python train.py --train_examples=45211 --isotropic=true --norm="rmsnorm" --patch_size=[2, 2] --learning_rate=0.002 --nesterov=true --epochs=37.5 --lr_schedule="poly" --final_lr_fraction=0
Rows from block 3 of a small image classifier, named by matrix and row number. Rows with one number belong to one neuron. Each number is 500 + 25 x the weight over its row's rms, rounded and kept within 0 to 999. All counts start at 0. Numbers have three digits each.
After each neuron's rows are labels from the 100 images, of 14976, where the neuron reaches its highest value: "patch colour" is the nearest of a few named colours to the mean colour under the peak. Only what is clearly more common there than usual is listed. The data: short English words printed on busy colour backdrops. In brackets: how many of the 100, against the usual share in percent.
# fc1: MLP up (model.blocks.3.mlp.fc1.weight, 576x192), inputs 64-127
# fc2: MLP down (model.blocks.3.mlp.fc2.weight, 192x576, transposed), outputs 64-127

fc1.257:487467507507495528545500529481507530524505506446479467479502552471544503540483473499465473479487527518479511484485541525490523471506502486493538480442483482473479526540536536515503497525499527
fc2.257:498498521522503487510552513537512498492463498486511470505485472538502507484483470455502502479479498497483530506476519494499495498563488492508478479505530486516482509458505487490463502474479505
patch colour: pink (46 vs 20.9)

fc1.109:499465450514468547494491502464481487520535487505497529477476504494476524482492555476489529544509509548529512542498496488496513536521551536507544465526529486518529496515497447496496520492468505
fc2.109:546480509484492512521510499458490441443494511473482526566538502510521521507505513460494485477494494495504487472498487486549443491539530537482495494503467508493492472506504519495501468514470518
patch colour: green (28 vs 1.6)

fc1.233:524494520532506527493495513484505473510484510464493507466559441503501501501472495485485487502502495484511529529520459495500496458499506556496516530518495473523488492508508479516446551545483527
fc2.233:491506505507542524500522536457488494532475471483499453517531482514466514511453500492481473529498488482512481500532527503498478519501462519487490509525559516541516495491466499499512475508494454
patch colour: pink (63 vs 20.9)

fc1.320:526561467464535511499559471497481534539508500478525463505517513478491513491456483468489480488501500469524476502470497482512540521482530483465532520503488484500469469507473488484507484523508493
fc2.320:486526492496477504496488524457519505468518534504455501496519482480543533499512537480504512472477515505532504463519498498538479483550491506462508526504497539458516557511520497484495461523488545
patch colour: white (47 vs 13.8)

fc1.77:536526518484475541513494497491501502476500531494453448522501486501506510513491540496421484546535495476517491499525512476503509527522470474481484518512494538519473492502517488500475525481493453
fc2.77:496521485524541471505498475510510490557497495468523474522513485492467528499477500498511486481485498509506538522520496502480455502505510479498520531528494519495472530526535536497547492484491488
patch colour: green (29 vs 1.6)

fc1.369:487525471533516454489539487466540481478542465473511481504475494515482522493502476516458496480518483526463478480532477498509515463453477478503522475497491529477469474525508517536508466474495519
fc2.369:484487505507491507489502485510521470544540477524500513520504546523511506482502505495501467490497454503532535488468464460530524564518487524497492481475492497518452474577508507484505432517487453
patch colour: black (38 vs 18.5)

fc1.413:537474508515487509521533477516526539508507480476465504474503510498523494516473448469519450483504527495506540548492504485530460526482522488513516468437493521465521515445531502497497521509507519
fc2.413:465504510539492498485536523468495509530487527500489479481509508522516480445546485510507532481519506508464500467488464471507512472470493533494482552509527473491497510551464501499516511550510555
patch colour: grey (49 vs 20.5)

fc1.315:506472460483475539517507539496468513555484462472494473548505509475506502545496472504483481482465473535512555513503478494528473487523526480508473491475478485482479536451501443484520508483507517
fc2.315:469506497544499545485513526549469533474460489487489534525515527478509484498478480514513516492462529516533472518547515546446544471509452448513477490500490524482491429518495495500504507528486501
patch colour: brown (58 vs 23.8)

fc1.285:497496532524529513507501521480508484525508429482520522478475491514478474486492497446489533501508487488478513474494432482507494536519499529526505507497462513489511486515535556455511473529491493
fc2.285:489458500504490525481484526465479489513504517490517503501521522514505503521479513479477514476504495484517479496531488514465507480510450513527515466546470469512540501495483507491466505495482526
patch colour: black (38 vs 18.5)

fc1.110:510488468542487490510541482497489484522551491454539523475500523509498499492488468550490519528504487558499464495508477526537525497516523500471502484497469488516538512554499483505482537484453486
fc2.110:489473487507515536497516496471469522484510501494481489485474494463515517460538535525549495548489515514501543465472475482487530497484504550499511488534507524526500509499507504496438504497507484
patch colour: brown (50 vs 23.8); black (46 vs 18.5)

fc1.260:488538531488542496541513480478530533516520503449514491509494506511498532494467491504476475498529469471503540512463504495496504490513502515510512517515502498550505507504463530482469480539491532
fc2.260:536518539501496515473487462519466523516478459481506478470543455505479479495477485532467475489446500527510486524475511491483502518498508517508500466513520511512474529498506492524525508580527509
patch colour: pink (43 vs 20.9)

fc1.198:501491504535497488474511510522521480518519520528517495493517533487438509517516508472530528487469489493490512528523505475466475567448476478527505526484498496513502481503453473513473486543493535
fc2.198:510483453507484496520524489508472497505498509495474452518516509479500523480544511470508497496485552507492497479524490544494461474444502463474476521510510483478508498465457464482514526530449461
patch colour: pink (46 vs 20.9); grey (45 vs 20.5)

fc1.557:438494528471500461462519506474476489525533501490576477480483507497505483472534476507502498545515504510496478497495523540509500547528450480481487519507467502505516453493531502467495508508490520
fc2.557:490474482479524524535471472514508468453481505531521553514501529513506489515463483492499508502481496492493420471455481472502503459472548467468479476512486478508484495470492516498468513503480494
patch colour: white (42 vs 13.8)

fc1.429:524526492476564475483515463528517534507475511509496482444475507504486474480478510464516532493516472509504525480512497455506493464475481486502511507518508480486513515483504502490464495482480523
fc2.429:492453541486490498476531541479491542538484486534545485515534484510509465471485482530503524513490457491491472521519503470461469518508439509510522506508526471494505490499484480503522462521502482
patch colour: pink (52 vs 20.9)

fc1.421:515486485539559530498513519485525535523511453445492511469474445472512506506492489493488531503471476531522494506486491473500520491490520548515534535545528463487496503502500499509495484550503501
fc2.421:507465526505500498487568523506493466513507479499479484479532487494527512529493497441494520507475515518525527512467499494484477502485466511506478533496454470473482487460505531504506486523466500
patch colour: purple (28 vs 0.3)

fc1.288:512495500524501504475486507454536504524487492475527498531507507438503479487486523467479507445477499491505528465553471453491544497540521485522521549506466498483503487491442491536494447490532530
fc2.288:536492522509520493471491498535505459483526484463520495487460479501517518499476499494483513464475487498473560499481482484483521473484510502518486491513505529515491505493475506515461504510562535
patch colour: pink (53 vs 20.9)

fc1.6:498498531496442501484531540491494481484479534507509469527487479537460535464496504542521496523532519484478514476532531491501489519480468480493501481489510541507488512517501501536475489536524489
fc2.6:505486440470462516473491501464516514441485516476485476489509492473488519488514506533488495431514538485488538529500529486496489484496514481542497520488492469519541484524450554475496517474486479
patch colour: green (36 vs 1.6)

fc1.460:481480528449562491504539499534506485559504509450509499516533465516517519481483490474465455483451510503513478515464560485503506506505496496482521481470497482501490493533491439489486467504519529
fc2.460:504537501450470490500527520504442515541467473480475440500501533481496539525531527490473518531503471498477509522535489475464495451491483483499468487488496475521488489527499493514530522458537490
patch colour: brown (52 vs 23.8)

fc1.463:540522540508550465473479521481460506493502525460496492519536488516531473442508516489559517513493480522473542547527483498526475517473495512512534482532523509471482455534503554491503525537473485
fc2.463:484471487486493487501507481487488553508509520454508512491577481481494484517497513493508466470511518524511476556498523491462478439505461517510508453474503522516507489514512459506505524511490481
patch colour: pink (48 vs 20.9)

fc1.245:484493503457494492496525469504496525536438570512527489491520534486526491492518520527505505505495500499446450516475481477529515450487517505534501549481506482469465526492527449501507518514490496
fc2.245:539571488511507470535494516470507495479480500515508469464470483458521510521504507492524506522481497491473562479531471481507495555535522515519486528507478509479524445496515503518474459499477488
patch colour: grey (62 vs 20.5)

fc1.366:476482492488522493490503517485458470469448522496480561464485462523504477503489516458509511498480474459479474500510524474517440551525500502480500472479475436526503519479536522495513519531517519
fc2.366:503503516477506494487525547499550501519536513533550500491480508434526522545432480473523501500500476503509512446520470509490511466458524509528541520509560514465519505486520497487497503506502520
patch colour: pink (43 vs 20.9)

fc1.246:475517453500469520491478488525479531500507522472479467490500496493480477527469488511450497475543485495498526527505483510517491463445493443445506501530497509503513500494468521550485520484528483
fc2.246:485565528546488504502503504509506535408517510468479498532472489484544462517469484490442535472445499515510536487479534544506524479503517469470486529495490468493463491488508467510472522494461469
patch colour: pink (44 vs 20.9)

fc1.272:479534482531508474489485486487460501475516510507520504527509500503546477480539503508497489494486515525488470509520519496521511482518475473509469476493448535521518524511420537465491510477494515
fc2.272:486513516461456499507509484515459486501502533472509493519475496499491530475487538505526542521528502582521529484446497534508460479488506525478526493473475468500519507560459535507469544536524502
patch colour: black (38 vs 18.5)

fc1.367:540488491476510498515541526480467508499532476496486462511491480491483526487519529512561506488480492475478518515498501504516480545456509486508533503466511508547494485518514570499536477551571475
fc2.367:508470505473491482507475489475515515518484494468490480480494521502507516531469496504482538485496469458452491525498490510531475492482502515512484521452494524475504476490516483500508463507459513
patch colour: brown (50 vs 23.8); black (39 vs 18.5)

fc1.69:499495506441502520488457475510495482511509484517521495477483520499465504452509522485527532461521504469513480502485510484491451484527478470524526484516518500539458554486528475518487482497490548
fc2.69:481521492479550549479507478505499502480451479511480510505557466505513495505529478458523487464520519487504465482490508540479487486477423503527485553504490514508494524526482526493515520493500523
patch colour: brown (49 vs 23.8)

fc1.293:461504485482451532475509535470503512464486530486496462480453532470479476456551526499511487488497472494489512485472525480504539531497503505492509517524480490524483496470532565503546441546485506
fc2.293:497484513506481473545517485552471500494521488458482513464541441531453505462435551508500479459516511506536538483506470493510510498513512491482483496534506528482534508522495498495479489504529466
patch colour: green (40 vs 1.6)

fc1.39:498502495492485505513547498484504474483543521503490470510525524544503517506536553524511496501531481511516525443495499504482492553514548514487497478518472513489474469504448456518501511512501491
fc2.39:500500476488503453519539487477512472488553498522502495503480502539432473496501509502483512535482489484489515516473450478485499490496476466496510505486489487539472550528513461508490509501554550
patch colour: pink (47 vs 20.9)

fc1.355:514532540518486467566535427505533525507528457495487494525519436519493507475498501466504523494490509499512495462502528514469506486518511492473496482504475505517480528479504511519496524451505493
fc2.355:511511519560558530488540471510495493509519500493488494501466467475485522486521513483482446505509507497516485532502499481493512479437527477519493486534542490497556476488567474518481533473529530
patch colour: grey (50 vs 20.5)

fc1.220:503517515482502523505485510528476569506473504473533456465509466511490512499510465513445522480491465518509493518510485444526494498506518461476507512506520559518466548505491457504528481530496513
fc2.220:477517490501505491531490479505478526470497520504503563505543496513541486529526457459512476495475480498515488487550541463509497476522500488492540449494459501491499492483480531522461520516459448
patch colour: white (43 vs 13.8)

fc1.567:475441511451540529543507477459536532504501504490470505509464518483512520511476523511504510508518462512467487508489488485509478529516480480498478505486515483507493468519505558469473461480503494
fc2.567:493487480481456497467519483503482529498486509496522529494463554510508498499471533531499508476493498530472473502531493514456465485530454477492553537515482477474520497514457469557504509515471528
patch colour: pink (46 vs 20.9)

fc1.435:492497458499494483510475525564497501455530548510528506483453507520481502501517455474528505510492473530499468535475468483510548497530494476455489482505489510484480461490524533506487530480457513
fc2.435:498491519542473497519479484485516519495541527458556512497552461487508486472454489512499490478524489518502488486473528487483489510514522496457500496521522516489506566472456465498499503548468520
patch colour: green (28 vs 1.6)

fc1.303:526482522527491484482523450523504507530485539505529508516532481547517478471510544468523509511517509510498506513501493482522495415487464548486486489514510489505488509467489484539535495508472503
fc2.303:511481471533463508470528481483532514478515482468522536485522477503531477482461505520475482509492514499502496520525544531497494533537508484469520544471481473444523522504509551453475477469486507
patch colour: green (42 vs 1.6)